A small image classifier, trained from scratch.
Training: adamw at rate 0.0025, 40000 steps, batches of 64, held-out accuracy 64%.
Rows from block 2, named by matrix and row number. Rows with one number belong to one neuron. Each number is 50 + 15 x the weight over its row's rms, rounded and kept within 0 to 99. All counts start at 0. After the name is the row's rms in percent of the matrix's.
# gate: MLP gate (model.blocks.2.mlp.gate.weight, 768x192), inputs 78-116
# fc1: MLP up (model.blocks.2.mlp.fc1.weight, 768x192), inputs 78-116
# fc2: MLP down (model.blocks.2.mlp.fc2.weight, 192x768, transposed), outputs 78-116
gate.348 110:57 59 84 52 75 54 67 44 47 58 87 80 34 46 37 42 60 77 61 38 43 61 24 82 72 67 44 70 43 37 61 35 64 66 44 25 58 76 79
gate.349 089:72 62 26 59 56 53 55 42 45 46 45 37 60 57 42 53 46 46 62 55 31 60 46 72 54 41 42 17 44 49 92 55 80 31 30 50 22 66 31
gate.350 114:53 31 51 19 49 40 32 64 64 49 52 46 46 82 68 43 50 39 41 53 28 48 45 43 82 21 78 51 30 40 50 77 26 53 59 35 24 74 48
gate.351 089:59 63 36 58 42 25 41 87 38 60 76 45 62 31 46 44 55 46 71 51 35 57 08 34 30 64 69 59 51 40 39 51 55 22 66 53 67 59 36
gate.352 107:58 77 37 43 32 47 43 37 41 59 69 56 44 29 20 50 62 45 16 63 27 44 36 33 24 41 37 52 39 29 55 51 34 55 18 58 49 33 52
gate.353 087:50 51 54 49 52 40 56 52 33 46 57 69 66 65 57 52 76 49 71 46 41 66 43 50 42 32 25 33 40 32 69 64 46 79 48 31 43 36 48
gate.354 096:55 51 62 44 40 67 72 41 50 29 51 61 79 27 77 78 50 68 36 45 44 84 45 38 82 68 66 29 65 54 47 50 63 58 46 85 36 79 65
gate.355 097:66 54 09 59 39 44 69 62 53 55 47 32 51 64 47 38 44 53 72 34 47 27 31 26 60 70 56 65 40 62 39 68 36 28 26 06 52 38 44
gate.356 094:49 43 25 35 38 31 28 29 18 51 51 54 27 48 66 60 54 56 38 36 79 20 31 39 41 66 53 27 16 43 66 52 33 54 34 53 30 22 43
gate.357 096:14 52 47 68 51 65 40 30 42 48 57 24 66 54 37 74 67 40 67 46 35 71 74 49 42 54 56 42 71 71 48 38 47 55 37 67 35 45 54
gate.358 093:37 40 55 43 71 51 64 56 16 49 69 18 48 27 55 51 28 35 54 41 40 23 55 30 41 26 45 53 65 47 32 55 37 56 61 55 43 39 40
gate.359 081:70 76 43 52 65 58 66 56 45 42 75 38 42 48 51 63 46 70 50 33 78 54 62 68 33 69 25 49 52 63 43 49 58 18 50 49 44 24 36
gate.360 096:25 54 34 52 40 46 67 44 59 29 58 21 40 48 39 46 40 29 60 29 64 71 55 48 26 49 30 56 50 71 62 34 55 47 54 94 33 18 19
gate.361 101:21 34 39 51 49 57 42 50 48 67 56 29 54 61 48 38 58 42 32 40 47 49 48 32 42 72 45 41 43 28 38 57 17 62 43 46 82 82 77
gate.362 094:52 53 50 31 51 55 27 37 34 66 17 50 47 39 75 37 32 11 50 32 22 53 45 53 51 40 76 46 63 50 70 45 33 55 43 53 32 54 45
gate.363 102:39 44 39 42 48 63 49 42 38 52 46 41 42 50 46 44 33 47 33 57 35 67 73 47 57 48 46 35 75 67 51 47 48 75 64 44 37 71 52
gate.364 085:72 52 77 73 49 53 55 69 46 37 57 47 34 48 50 57 45 54 51 51 45 78 47 58 32 39 74 25 68 52 65 14 35 66 24 25 64 79 30
gate.365 109:38 28 40 40 45 66 66 45 78 36 57 43 70 83 34 48 56 45 42 42 61 64 51 48 70 47 44 70 62 68 49 41 48 51 72 61 57 68 43
gate.366 096:50 64 42 37 52 27 50 65 36 42 48 54 68 35 68 56 44 38 51 44 49 48 76 57 52 76 39 63 44 48 42 73 32 56 56 61 67 79 42
gate.367 102:64 76 48 73 54 34 44 52 68 43 63 36 56 16 37 55 50 38 41 45 40 51 02 35 67 27 28 64 44 53 37 43 16 38 69 52 52 47 37
gate.368 092:67 58 99 68 52 33 45 59 57 41 65 60 45 48 36 70 47 54 52 59 71 60 65 49 52 38 49 63 34 63 62 69 67 78 44 69 81 48 67
gate.369 101:69 48 52 59 42 45 35 58 58 61 54 49 74 55 47 47 52 31 43 56 54 49 08 42 58 23 47 74 32 68 20 37 33 27 78 59 56 50 40
gate.370 103:49 23 86 66 79 43 58 52 53 51 55 43 52 33 32 46 61 76 22 44 56 84 84 73 41 58 63 73 67 09 64 37 72 53 50 52 49 73 56
gate.371 098:50 59 23 40 40 60 46 24 33 51 68 45 57 42 58 51 72 72 60 51 69 48 41 27 77 53 18 78 35 57 57 60 69 50 61 69 41 48 57
gate.372 092:34 40 62 37 60 52 52 77 42 52 63 33 68 48 40 53 54 60 61 51 91 58 38 46 71 68 49 70 25 63 65 51 39 75 19 54 46 48 39
gate.373 109:61 32 22 49 61 42 43 59 35 47 59 45 64 49 58 46 31 49 45 28 59 54 54 37 37 48 56 58 58 33 77 56 48 72 32 61 59 61 39
gate.374 096:58 31 49 32 65 59 26 61 68 62 62 67 52 36 48 56 61 72 49 63 53 85 48 28 51 42 52 53 62 61 29 41 38 53 50 61 58 51 52
gate.375 099:44 69 90 21 21 36 37 51 69 32 49 81 54 56 54 61 66 38 25 41 59 58 46 60 41 16 54 58 34 40 39 74 67 46 53 41 58 43 67
gate.376 092:60 59 64 66 62 58 47 47 37 33 36 32 57 72 38 43 33 48 43 53 75 28 18 57 58 59 21 50 55 29 51 57 52 43 63 45 30 70 70
gate.377 097:53 39 27 68 48 57 45 57 73 55 54 60 59 40 42 11 46 44 57 52 44 76 40 33 66 47 72 47 54 68 49 46 52 47 52 56 39 52 10
gate.378 099:72 53 36 42 38 58 32 56 51 39 91 52 73 55 59 63 45 34 44 53 59 43 55 46 51 43 49 76 34 86 59 51 59 45 37 27 53 63 50
gate.379 098:49 40 54 69 47 70 50 38 78 74 70 58 28 67 22 51 66 51 57 61 49 42 52 78 47 29 30 49 61 60 47 42 24 54 37 45 49 58 47
gate.380 094:15 44 60 48 69 29 48 48 52 63 56 44 34 47 30 29 46 56 66 58 55 46 64 48 48 82 26 71 65 48 69 43 47 37 33 36 50 73 40
gate.381 093:84 41 45 47 54 58 56 47 17 47 53 38 57 37 30 36 56 77 38 44 23 08 67 63 40 51 58 51 32 54 77 49 77 46 44 34 44 54 42
gate.382 100:45 37 41 54 21 32 13 30 77 55 25 56 43 21 16 32 29 42 40 50 54 48 58 71 63 44 28 57 45 49 20 32 49 47 43 29 76 35 44
gate.383 108:60 44 61 55 51 39 46 50 61 47 66 74 41 54 44 68 65 72 63 56 60 61 43 39 39 74 59 56 56 49 57 44 69 35 54 26 32 39 53
gate.384 108:72 19 37 74 51 38 41 46 64 47 64 65 50 74 40 48 49 69 55 65 33 64 71 14 60 74 53 67 49 46 36 61 42 36 28 45 44 50 39
gate.385 115:49 77 51 63 53 62 60 29 52 30 54 33 74 61 59 57 56 53 36 54 68 31 61 73 41 62 50 44 66 43 63 87 56 47 49 57 49 60 46
gate.386 103:69 50 54 35 59 75 58 67 55 40 46 41 43 69 42 08 40 30 38 48 64 53 53 37 20 42 55 55 62 56 28 49 43 81 60 78 42 40 38
gate.387 094:71 51 52 43 50 61 22 71 68 38 43 54 51 67 65 44 63 73 29 46 35 22 44 55 16 34 76 39 43 30 39 68 33 54 47 42 83 75 81
gate.388 086:55 54 78 28 61 45 54 82 55 47 31 54 81 31 65 61 48 40 33 56 52 67 25 27 37 48 44 29 51 52 51 34 33 68 80 48 66 62 67
gate.389 095:36 62 64 40 69 38 71 65 59 66 27 54 35 53 34 56 69 62 51 19 46 52 48 41 35 65 41 55 45 61 10 31 31 51 34 58 36 63 52
gate.390 099:47 45 77 40 75 40 66 29 60 62 47 51 63 66 46 54 27 62 41 44 39 36 74 43 40 62 67 25 25 43 44 56 39 69 69 32 28 55 67
gate.391 098:75 68 30 62 25 50 34 46 63 28 17 46 56 61 55 52 22 73 27 46 59 49 26 37 77 44 23 38 40 66 42 76 58 72 53 56 45 62 71
gate.392 104:55 40 58 37 71 60 55 53 26 41 64 52 47 52 61 52 35 65 57 58 85 30 65 52 58 74 19 27 35 36 60 54 72 59 67 66 32 34 66
gate.393 099:36 36 62 21 48 60 27 71 27 49 56 46 50 47 59 50 57 36 73 52 25 52 78 54 57 47 51 19 36 44 64 49 49 42 45 40 45 82 60
gate.394 097:53 44 59 65 64 66 51 39 67 41 55 41 54 50 44 49 44 50 53 51 51 39 60 55 19 45 76 62 69 46 59 63 68 62 48 58 51 64 55
gate.395 086:21 36 66 71 51 54 59 35 09 46 33 59 52 40 65 47 29 81 57 62 60 48 70 40 54 51 47 52 38 40 50 60 70 51 43 51 41 35 44
gate.396 092:61 68 67 44 28 45 37 83 41 46 22 68 65 60 61 37 37 50 43 49 27 43 25 50 71 56 83 69 47 31 32 41 30 67 51 72 74 61 44
gate.397 097:67 55 45 47 31 46 44 58 79 63 22 33 77 56 47 70 48 35 70 41 36 48 45 58 40 29 22 53 49 90 56 53 74 50 69 34 27 43 35
gate.398 093:54 73 51 52 65 63 51 57 49 50 45 23 69 41 63 57 53 30 53 38 64 37 20 37 66 65 55 62 31 29 49 69 60 67 50 82 50 58 57
gate.399 091:61 68 49 55 15 19 39 40 57 42 68 61 58 21 41 21 67 43 46 44 40 59 42 66 64 39 61 79 50 43 57 63 44 16 60 56 62 49 47
gate.400 098:55 31 81 59 64 52 53 56 33 33 63 51 32 48 83 31 39 44 20 35 66 37 54 53 48 21 77 38 46 53 67 34 70 67 40 43 32 47 53
gate.401 102:42 68 65 53 44 52 33 43 39 56 33 46 43 45 37 30 41 31 41 53 58 83 60 30 58 68 57 79 57 49 53 46 45 73 49 27 71 67 48
gate.402 104:40 59 26 47 51 53 47 56 43 55 63 32 39 59 47 36 51 64 37 54 65 62 33 46 59 38 65 49 37 51 56 53 51 69 57 55 98 70 66
fc1.348 097:56 43 38 57 60 71 24 62 55 26 53 40 52 60 63 72 58 46 70 42 64 52 51 45 66 49 34 30 49 53 35 57 34 52 40 83 46 37 56
fc1.349 096:09 00 58 56 62 45 27 38 37 47 59 39 73 47 39 26 49 36 51 52 21 81 77 52 73 53 45 52 60 69 27 29 57 76 45 86 56 43 46
fc1.350 104:50 32 50 44 47 37 36 57 59 66 62 81 36 50 58 36 63 65 31 47 49 29 54 43 62 35 51 35 28 52 59 53 60 57 39 41 47 79 43
fc1.351 096:57 31 55 41 58 70 49 76 64 33 99 37 45 62 60 56 60 57 74 56 65 24 47 60 29 52 56 58 23 67 21 65 18 43 34 29 33 14 49
fc1.352 110:32 52 40 36 52 36 58 59 78 60 72 48 55 47 41 55 71 68 57 50 36 61 49 52 41 81 43 59 60 38 70 70 63 14 51 48 74 48 59
fc1.353 097:30 47 65 48 66 36 32 37 50 48 47 49 48 61 65 30 41 24 35 36 44 46 50 49 46 48 30 25 33 36 48 63 46 69 52 29 36 44 54
fc1.354 098:45 37 50 56 59 60 38 51 56 36 53 23 45 72 76 48 53 45 40 53 67 41 48 59 56 77 53 44 30 62 93 50 75 63 77 49 20 47 64
fc1.355 098:45 47 38 77 67 49 59 47 72 55 36 39 72 64 33 38 56 56 58 48 36 55 60 59 37 47 52 62 52 66 37 69 21 41 70 35 50 56 46
fc1.356 099:19 60 45 50 51 57 47 77 55 59 33 56 60 44 67 30 42 45 38 51 56 66 45 60 63 51 57 63 55 54 61 59 51 50 41 62 62 67 40
fc1.357 100:70 64 46 48 39 39 52 79 58 45 35 77 64 55 71 40 34 42 50 52 37 71 61 51 45 22 44 61 51 61 48 41 73 34 52 46 36 49 27
fc1.358 100:37 71 78 64 26 64 54 49 65 67 25 69 61 51 41 37 31 35 52 63 61 63 59 58 68 42 32 53 18 41 37 65 67 99 66 47 44 35 73
fc1.359 084:56 36 44 69 45 77 72 51 76 46 48 83 32 55 20 31 29 61 52 37 56 38 42 84 35 28 46 52 66 51 74 54 40 50 37 33 70 39 40
fc1.360 101:21 58 54 43 40 57 52 30 33 52 74 50 59 18 56 35 44 59 29 71 85 49 51 50 64 34 40 61 41 47 52 69 68 20 46 67 51 22 53
fc1.361 099:25 59 61 30 48 58 49 45 62 74 49 50 68 35 32 65 80 63 47 39 56 33 34 36 75 52 24 47 61 43 64 61 64 41 61 55 56 68 54
fc1.362 101:71 43 37 54 51 33 38 39 32 46 65 58 77 52 17 62 90 68 35 79 49 59 63 57 50 46 49 34 71 62 68 24 17 44 37 63 67 56 19
fc1.363 107:42 56 51 60 60 62 83 41 38 60 26 36 49 31 55 49 44 62 45 43 50 58 41 34 48 77 30 84 44 20 58 63 39 31 29 42 30 47 55
fc1.364 092:43 45 39 57 92 40 37 67 27 45 53 28 64 74 61 38 45 59 49 49 43 59 45 53 20 67 52 54 59 39 63 39 32 52 49 62 31 54 25
fc1.365 109:32 81 50 65 68 64 40 38 66 53 54 37 46 46 48 84 75 48 06 52 47 59 39 70 59 67 22 58 53 42 68 44 66 66 46 43 84 62 48
fc1.366 098:59 74 65 49 49 70 25 37 58 50 38 48 71 58 62 47 49 32 36 69 57 32 76 60 44 23 46 38 54 58 34 55 53 28 67 32 27 37 70
fc1.367 104:44 35 61 54 20 46 34 62 58 10 36 52 27 65 65 54 52 37 57 49 39 98 47 39 55 56 48 69 64 58 87 26 88 44 60 65 37 50 58
fc1.368 096:44 60 54 52 44 42 38 66 67 42 71 47 29 50 43 59 78 45 20 42 77 30 60 56 63 14 56 40 28 63 60 49 67 27 54 49 74 35 75
fc1.369 096:28 60 64 45 48 37 39 33 59 10 51 56 63 58 31 53 59 50 10 47 41 68 32 28 39 46 43 45 64 23 74 43 52 50 78 25 71 53 57
fc1.370 108:40 42 42 60 64 34 59 64 53 55 31 51 61 60 77 41 53 72 57 43 59 46 42 25 55 61 47 57 65 75 33 68 49 64 40 65 41 50 80
fc1.371 097:30 72 33 76 41 54 61 52 39 79 65 37 41 49 56 41 64 62 57 47 45 59 47 44 32 38 46 39 66 68 56 42 40 25 37 32 29 44 42
fc1.372 089:54 46 60 57 36 46 53 45 96 30 49 74 62 28 42 17 65 51 23 50 37 82 46 87 46 31 54 56 55 48 35 30 33 17 46 76 53 52 30
fc1.373 101:54 37 47 40 65 34 44 35 36 59 53 22 47 42 48 44 58 49 57 60 57 48 78 52 36 64 26 31 56 27 66 44 51 14 53 38 13 49 23
fc1.374 103:44 78 51 56 50 36 68 47 63 43 63 74 40 78 13 81 70 54 66 66 61 32 62 71 50 45 57 31 33 65 86 53 57 22 54 49 56 37 54
fc1.375 100:50 21 62 67 55 58 30 43 45 53 55 58 54 51 63 62 33 31 60 40 38 43 62 60 66 07 60 53 48 64 25 52 53 76 58 33 42 46 52
fc1.376 092:68 50 55 59 54 34 49 62 30 70 72 39 45 26 52 57 53 40 58 38 68 73 74 60 09 42 79 61 52 40 64 34 85 76 35 36 57 48 64
fc1.377 091:48 25 59 59 44 36 37 60 64 68 50 69 75 54 38 26 61 29 58 62 41 64 40 25 64 47 78 55 61 65 61 72 61 69 49 47 71 72 54
fc1.378 104:53 64 50 69 30 60 50 59 59 39 65 45 66 54 36 91 65 31 52 51 47 41 43 58 70 37 51 52 60 64 60 47 85 60 98 31 37 51 45
fc1.379 098:49 57 64 21 53 27 75 34 43 74 29 62 62 31 64 57 40 46 57 58 36 46 66 35 55 56 74 88 30 13 59 60 57 40 60 47 62 46 51
fc1.380 095:42 45 62 83 41 68 39 74 50 43 35 57 32 31 63 47 45 62 61 63 71 71 62 43 46 52 56 37 34 52 40 56 72 41 54 57 46 61 76
fc1.381 094:47 45 65 46 92 57 60 38 42 37 56 27 59 48 56 83 41 46 41 49 61 39 43 32 57 54 33 44 61 52 54 55 49 73 55 73 26 42 72
fc1.382 096:48 58 48 48 59 46 57 33 54 42 52 42 55 70 22 75 70 38 59 25 39 18 54 71 52 64 54 30 25 38 56 61 36 49 43 52 41 69 60
fc1.383 105:51 72 61 21 69 23 45 37 64 36 52 53 64 65 71 44 57 52 43 54 51 46 45 39 70 82 84 43 40 58 56 70 40 48 70 45 62 55 53
fc1.384 094:80 61 28 50 69 66 80 57 21 35 58 48 76 28 56 49 31 59 46 41 46 43 43 49 28 37 66 46 58 52 55 66 75 50 61 39 60 90 44
fc1.385 104:63 57 40 63 60 54 33 68 50 17 23 56 27 82 68 52 32 50 43 68 36 56 24 56 40 49 62 68 35 50 70 58 64 42 62 40 32 36 55
fc1.386 106:46 45 51 36 13 47 63 44 46 45 64 26 47 65 44 46 73 54 79 25 70 41 74 65 24 42 43 76 31 66 48 66 54 34 38 50 31 41 47
fc1.387 095:79 42 35 62 45 44 52 45 41 46 40 61 49 38 70 65 61 55 62 45 40 49 64 54 66 56 64 53 82 76 81 45 60 43 37 63 34 64 43
fc1.388 095:25 48 63 43 26 41 37 49 68 70 35 62 34 52 22 80 57 30 49 62 45 44 42 56 38 21 76 48 59 69 50 35 69 31 28 37 50 56 76
fc1.389 088:36 61 87 31 42 56 43 66 54 35 50 40 63 71 41 54 50 36 71 63 63 35 38 60 46 65 53 40 67 53 62 81 40 57 67 68 60 39 62
fc1.390 094:61 88 53 71 52 63 35 45 48 60 25 64 60 40 74 35 38 61 35 36 72 49 43 55 60 70 46 49 48 36 49 62 44 53 43 81 50 59 46
fc1.391 102:39 54 40 57 55 29 35 29 44 43 58 28 60 35 71 58 43 48 61 52 50 28 63 48 57 80 30 46 44 22 56 64 54 45 52 40 44 48 62
fc1.392 103:63 49 64 37 62 41 41 53 71 38 43 61 34 36 41 50 52 15 46 56 66 32 53 65 31 40 62 70 40 84 17 82 54 81 67 51 71 32 49
fc1.393 101:52 62 63 44 53 40 52 37 54 39 28 56 52 48 63 50 32 41 47 66 57 58 60 32 43 86 55 33 59 39 61 51 35 53 36 36 63 39 45
fc1.394 098:49 66 23 62 45 49 49 33 31 36 70 78 49 68 61 61 75 40 52 37 54 59 73 60 80 55 32 63 59 41 54 34 60 48 44 35 54 36 52
fc1.395 091:68 76 34 59 10 32 36 24 49 42 61 59 41 52 82 42 69 28 60 53 53 60 41 41 67 42 26 64 49 34 39 62 57 19 62 26 24 44 62
fc1.396 097:17 40 74 59 51 64 55 47 71 37 43 28 48 31 74 60 38 52 44 44 36 67 58 48 48 74 60 37 64 51 60 42 74 57 51 57 32 73 61
fc1.397 097:68 70 37 45 36 57 58 46 51 43 44 48 44 63 35 59 42 49 76 53 43 56 76 18 60 35 22 68 54 49 74 41 30 52 43 42 60 75 71
fc1.398 097:62 33 61 56 60 39 31 78 44 66 46 55 61 38 63 50 51 57 51 30 54 51 37 49 55 55 45 43 46 52 16 37 37 60 68 54 38 65 56
fc1.399 099:50 68 47 66 20 40 34 59 72 52 50 54 37 45 34 37 64 32 51 44 62 65 36 47 50 64 42 61 68 53 41 29 33 44 30 54 91 81 49
fc1.400 096:62 26 64 06 39 63 56 52 45 52 22 56 29 80 81 45 28 42 60 36 47 47 85 67 45 26 37 50 49 43 42 42 39 33 61 28 63 60 47
fc1.401 099:41 61 68 77 74 55 38 49 42 23 38 39 60 61 27 21 47 74 47 27 48 28 36 22 44 78 41 37 71 61 35 54 71 69 55 77 36 48 33
fc1.402 107:61 45 42 60 34 52 57 43 73 41 45 58 36 66 42 34 59 57 22 33 49 18 72 38 41 52 48 36 35 60 57 65 65 24 53 65 41 40 54
fc2.348 102:52 48 55 68 32 59 59 55 40 30 39 59 34 63 37 45 38 70 40 44 39 70 36 56 64 53 55 49 58 24 73 62 51 66 42 62 42 67 46
fc2.349 095:71 72 60 43 43 77 83 48 40 62 29 39 56 33 59 21 45 75 51 42 65 31 61 41 53 45 54 58 49 43 35 66 59 40 67 56 56 80 72
fc2.350 099:62 48 30 50 38 71 29 52 46 50 58 13 54 26 42 29 43 41 52 59 41 35 46 73 47 47 57 65 65 47 43 59 35 52 21 59 79 55 68
fc2.351 094:42 39 25 70 63 59 58 79 45 84 58 25 53 67 55 48 25 40 42 49 77 73 51 49 63 58 44 39 54 41 65 72 67 51 59 45 37 45 57
fc2.352 101:65 38 52 66 52 51 92 45 29 19 49 44 61 58 32 45 38 47 44 40 35 54 53 59 65 42 64 31 46 23 50 56 16 64 62 25 55 59 60
fc2.353 092:31 31 69 46 40 51 50 43 28 60 44 46 45 47 45 45 47 52 50 94 75 46 43 48 58 84 26 54 50 45 75 55 42 57 67 55 46 61 47
fc2.354 096:64 32 29 59 29 64 69 29 55 66 50 46 50 61 38 85 50 45 70 58 52 53 52 75 60 55 65 49 22 66 60 30 47 43 64 72 54 66 73
fc2.355 097:83 47 53 46 37 52 53 40 35 75 74 69 50 28 34 37 51 62 45 63 68 70 37 68 30 27 38 79 18 55 28 43 24 39 37 72 41 46 52
fc2.356 099:54 68 31 54 40 30 71 56 52 37 40 54 58 38 76 57 65 52 73 52 42 43 40 46 40 57 67 44 27 43 53 38 58 61 75 38 64 52 63
fc2.357 098:95 48 27 73 66 47 53 62 50 50 51 83 57 59 61 30 56 60 53 37 46 36 40 63 51 65 86 63 55 55 40 47 27 38 41 59 49 39 37
fc2.358 097:34 31 41 53 43 33 25 53 72 45 54 44 46 50 53 76 37 58 55 36 36 39 30 44 51 40 66 51 50 42 39 78 58 43 35 35 64 41 47
fc2.359 084:42 46 47 49 70 51 31 48 50 54 19 42 54 40 37 52 45 82 62 62 32 70 63 58 66 66 61 67 69 58 40 43 65 62 37 64 60 60 00
fc2.360 097:80 42 68 40 67 57 43 52 72 52 46 57 55 85 39 50 56 82 33 45 34 70 54 69 54 49 40 26 65 38 87 70 24 69 44 40 68 67 53
fc2.361 099:64 55 56 55 60 24 40 59 46 59 54 81 71 61 57 57 53 76 23 11 44 81 56 56 68 35 41 48 63 43 53 55 49 74 42 79 58 62 49
fc2.362 091:68 60 39 56 70 71 54 50 55 58 51 91 52 17 62 56 57 35 37 42 60 43 20 47 57 42 54 52 53 37 33 40 56 90 39 55 47 37 85
fc2.363 104:40 64 39 40 33 25 57 21 36 71 30 49 56 46 26 36 46 47 48 32 44 46 63 52 59 49 28 46 40 58 46 60 61 17 43 22 49 44 54
fc2.364 097:31 38 40 32 62 37 77 44 45 58 46 77 49 30 35 56 51 06 56 80 24 75 50 43 50 25 76 52 48 42 51 31 60 57 48 28 62 08 58
fc2.365 110:52 53 26 32 69 48 49 58 63 67 37 58 43 52 36 48 63 53 59 76 34 67 45 68 31 68 28 50 60 72 63 52 49 54 45 60 31 60 21
fc2.366 103:67 17 61 15 23 53 63 71 49 65 88 43 54 49 37 36 60 75 43 45 63 55 51 44 59 47 35 55 48 77 46 08 65 67 40 70 44 79 71
fc2.367 107:52 56 43 42 72 49 44 52 56 67 47 34 48 46 46 30 53 37 57 74 32 48 78 50 58 55 69 52 69 63 65 52 35 59 61 22 43 67 49
fc2.368 098:39 47 63 18 80 59 52 73 33 55 37 40 48 46 52 62 51 51 54 47 36 51 52 61 44 42 66 55 61 39 49 67 68 39 55 43 29 52 45
fc2.369 103:36 33 56 70 38 57 32 24 46 45 60 37 68 48 56 38 44 53 59 58 39 36 75 58 23 47 37 28 46 39 18 34 42 56 39 42 68 59 67
fc2.370 105:39 42 66 34 57 49 58 48 54 45 55 45 53 46 38 27 33 95 69 51 55 46 49 31 30 36 51 46 57 53 35 46 32 73 55 58 48 34 80
fc2.371 100:55 63 16 43 70 38 45 68 46 48 44 51 56 47 36 65 61 60 25 59 60 61 49 64 59 48 54 26 26 44 56 48 35 54 33 33 62 52 68
fc2.372 085:62 53 80 38 54 54 44 58 23 47 52 45 69 75 62 73 43 28 68 50 66 41 93 41 49 41 41 51 28 40 59 69 86 49 38 28 49 47 66
fc2.373 099:64 60 44 66 69 54 44 63 66 70 22 61 50 50 40 47 43 41 29 76 75 48 53 59 72 40 59 46 48 70 76 61 36 74 39 48 47 69 79
fc2.374 101:49 44 65 22 62 45 47 52 40 39 48 48 35 32 76 33 38 27 48 31 52 35 31 56 40 44 47 46 32 51 45 53 47 55 50 41 34 85 55
fc2.375 102:62 42 54 88 59 47 11 48 73 39 26 65 34 31 74 67 43 61 73 49 35 50 58 27 18 73 44 41 92 71 47 59 49 35 55 37 49 36 48
fc2.376 097:36 40 59 21 33 38 39 48 44 69 77 67 43 59 39 45 78 32 46 64 35 64 49 61 69 41 47 80 44 56 42 46 70 33 59 51 30 35 08
fc2.377 093:62 52 74 48 42 64 51 44 35 27 49 12 19 69 45 57 58 73 55 46 53 79 46 54 54 59 26 59 38 29 39 65 57 53 75 80 75 53 52
fc2.378 105:31 28 69 60 51 54 37 34 37 33 51 44 43 42 42 46 58 64 26 73 55 54 63 68 13 72 41 62 51 11 62 46 37 69 57 54 59 31 88
fc2.379 102:47 63 46 47 73 79 51 53 26 57 64 48 65 39 60 43 57 77 45 24 56 17 38 51 43 51 50 73 62 39 61 41 82 58 64 63 66 81 71
fc2.380 095:55 31 34 47 47 43 42 40 61 56 66 48 49 62 31 77 59 29 47 35 41 70 54 48 09 70 44 54 38 71 59 22 25 37 61 42 32 49 35
fc2.381 094:59 57 18 32 56 67 86 59 39 55 59 69 51 18 29 31 68 46 49 49 36 29 46 27 45 50 72 62 36 40 69 68 49 52 28 56 35 70 42
fc2.382 099:49 49 34 65 47 63 62 69 13 31 49 69 59 53 85 45 28 67 61 64 59 61 56 45 46 28 35 55 26 62 41 56 67 39 54 59 45 69 42
fc2.383 108:49 79 46 35 19 34 45 62 52 70 45 40 49 61 47 38 53 31 79 39 39 44 64 39 59 46 47 47 47 43 66 79 29 55 59 43 32 59 43
fc2.384 100:15 54 55 45 54 33 41 47 43 74 58 74 42 56 53 57 66 31 36 35 86 39 59 21 42 75 63 65 25 63 35 42 51 61 56 34 26 41 46
fc2.385 105:54 55 53 66 80 48 65 47 57 86 58 59 74 17 27 24 51 45 27 48 57 46 50 72 40 36 45 72 43 28 33 58 58 39 57 27 71 56 41
fc2.386 107:31 44 45 23 40 47 45 45 65 51 51 44 51 45 45 79 77 41 58 25 70 58 24 65 34 28 80 51 63 61 65 23 35 30 42 66 43 64 62
fc2.387 098:03 60 49 33 79 33 63 51 60 38 48 49 49 51 36 53 67 33 99 30 33 61 59 55 43 41 41 53 48 35 54 23 58 50 49 48 58 24 37
fc2.388 096:65 39 46 81 33 50 64 34 64 47 66 76 53 55 67 43 47 57 64 26 51 29 67 45 74 59 37 32 50 56 39 69 43 65 63 67 71 76 40
fc2.389 081:34 57 73 16 56 22 57 50 62 68 47 64 23 22 45 23 44 58 62 34 52 55 46 73 62 70 36 54 22 35 67 67 37 57 28 22 45 76 29
fc2.390 103:48 62 61 67 55 59 64 56 21 52 54 64 73 64 20 41 50 53 46 72 82 85 79 64 40 51 52 52 31 44 59 33 34 76 56 74 54 21 72
fc2.391 099:60 45 60 55 76 60 54 39 44 44 68 46 34 47 43 27 43 31 42 33 52 58 41 65 37 10 43 55 40 74 38 39 45 66 54 41 31 68 60
fc2.392 104:42 67 66 50 47 75 28 74 68 44 57 22 41 68 78 73 58 62 58 57 64 73 50 53 79 25 56 64 60 31 59 61 66 61 39 48 32 41 74
fc2.393 094:42 60 19 51 25 50 31 07 76 63 48 32 17 36 35 70 69 51 58 32 57 46 78 55 60 60 42 49 45 49 61 48 59 54 55 54 76 48 48
fc2.394 096:29 74 57 38 53 39 47 43 55 62 25 28 50 33 32 66 42 62 83 31 57 39 38 56 48 81 57 73 41 29 66 62 53 63 37 75 36 37 34
fc2.395 093:71 45 20 89 61 42 27 52 19 65 49 64 61 46 80 49 73 42 50 28 58 58 63 38 52 58 51 22 65 48 52 64 37 38 47 55 45 39 27
fc2.396 099:80 55 43 35 53 30 28 47 86 53 27 47 36 59 42 60 46 61 27 60 45 75 62 80 69 51 54 57 37 35 68 51 20 54 43 37 72 59 69
fc2.397 099:17 28 61 64 65 49 45 58 50 49 69 64 48 24 57 47 11 42 44 54 35 38 20 49 37 63 74 66 63 39 53 46 36 60 38 51 45 25 57
fc2.398 098:53 92 72 49 48 59 69 62 57 41 56 58 23 48 32 74 49 41 46 69 52 55 45 46 53 59 45 23 49 68 55 29 64 59 49 56 34 68 48
fc2.399 099:53 53 39 66 45 55 53 25 52 58 40 90 35 46 69 49 63 24 40 69 36 41 48 49 60 46 60 42 54 27 50 44 56 22 49 14 34 45 29
fc2.400 105:65 74 52 69 68 52 60 79 44 43 82 24 51 50 39 52 62 61 38 73 49 51 43 53 70 18 44 59 71 57 50 52 94 53 55 62 47 59 63
fc2.401 096:62 53 47 37 50 25 09 42 51 23 08 28 65 63 64 48 59 43 39 34 46 71 51 25 57 40 59 45 49 13 45 66 64 45 67 54 32 53 62
fc2.402 101:79 28 56 56 75 37 52 64 66 70 51 59 52 69 64 32 60 59 43 71 40 47 30 30 23 63 47 43 46 39 53 44 72 58 69 49 32 58 61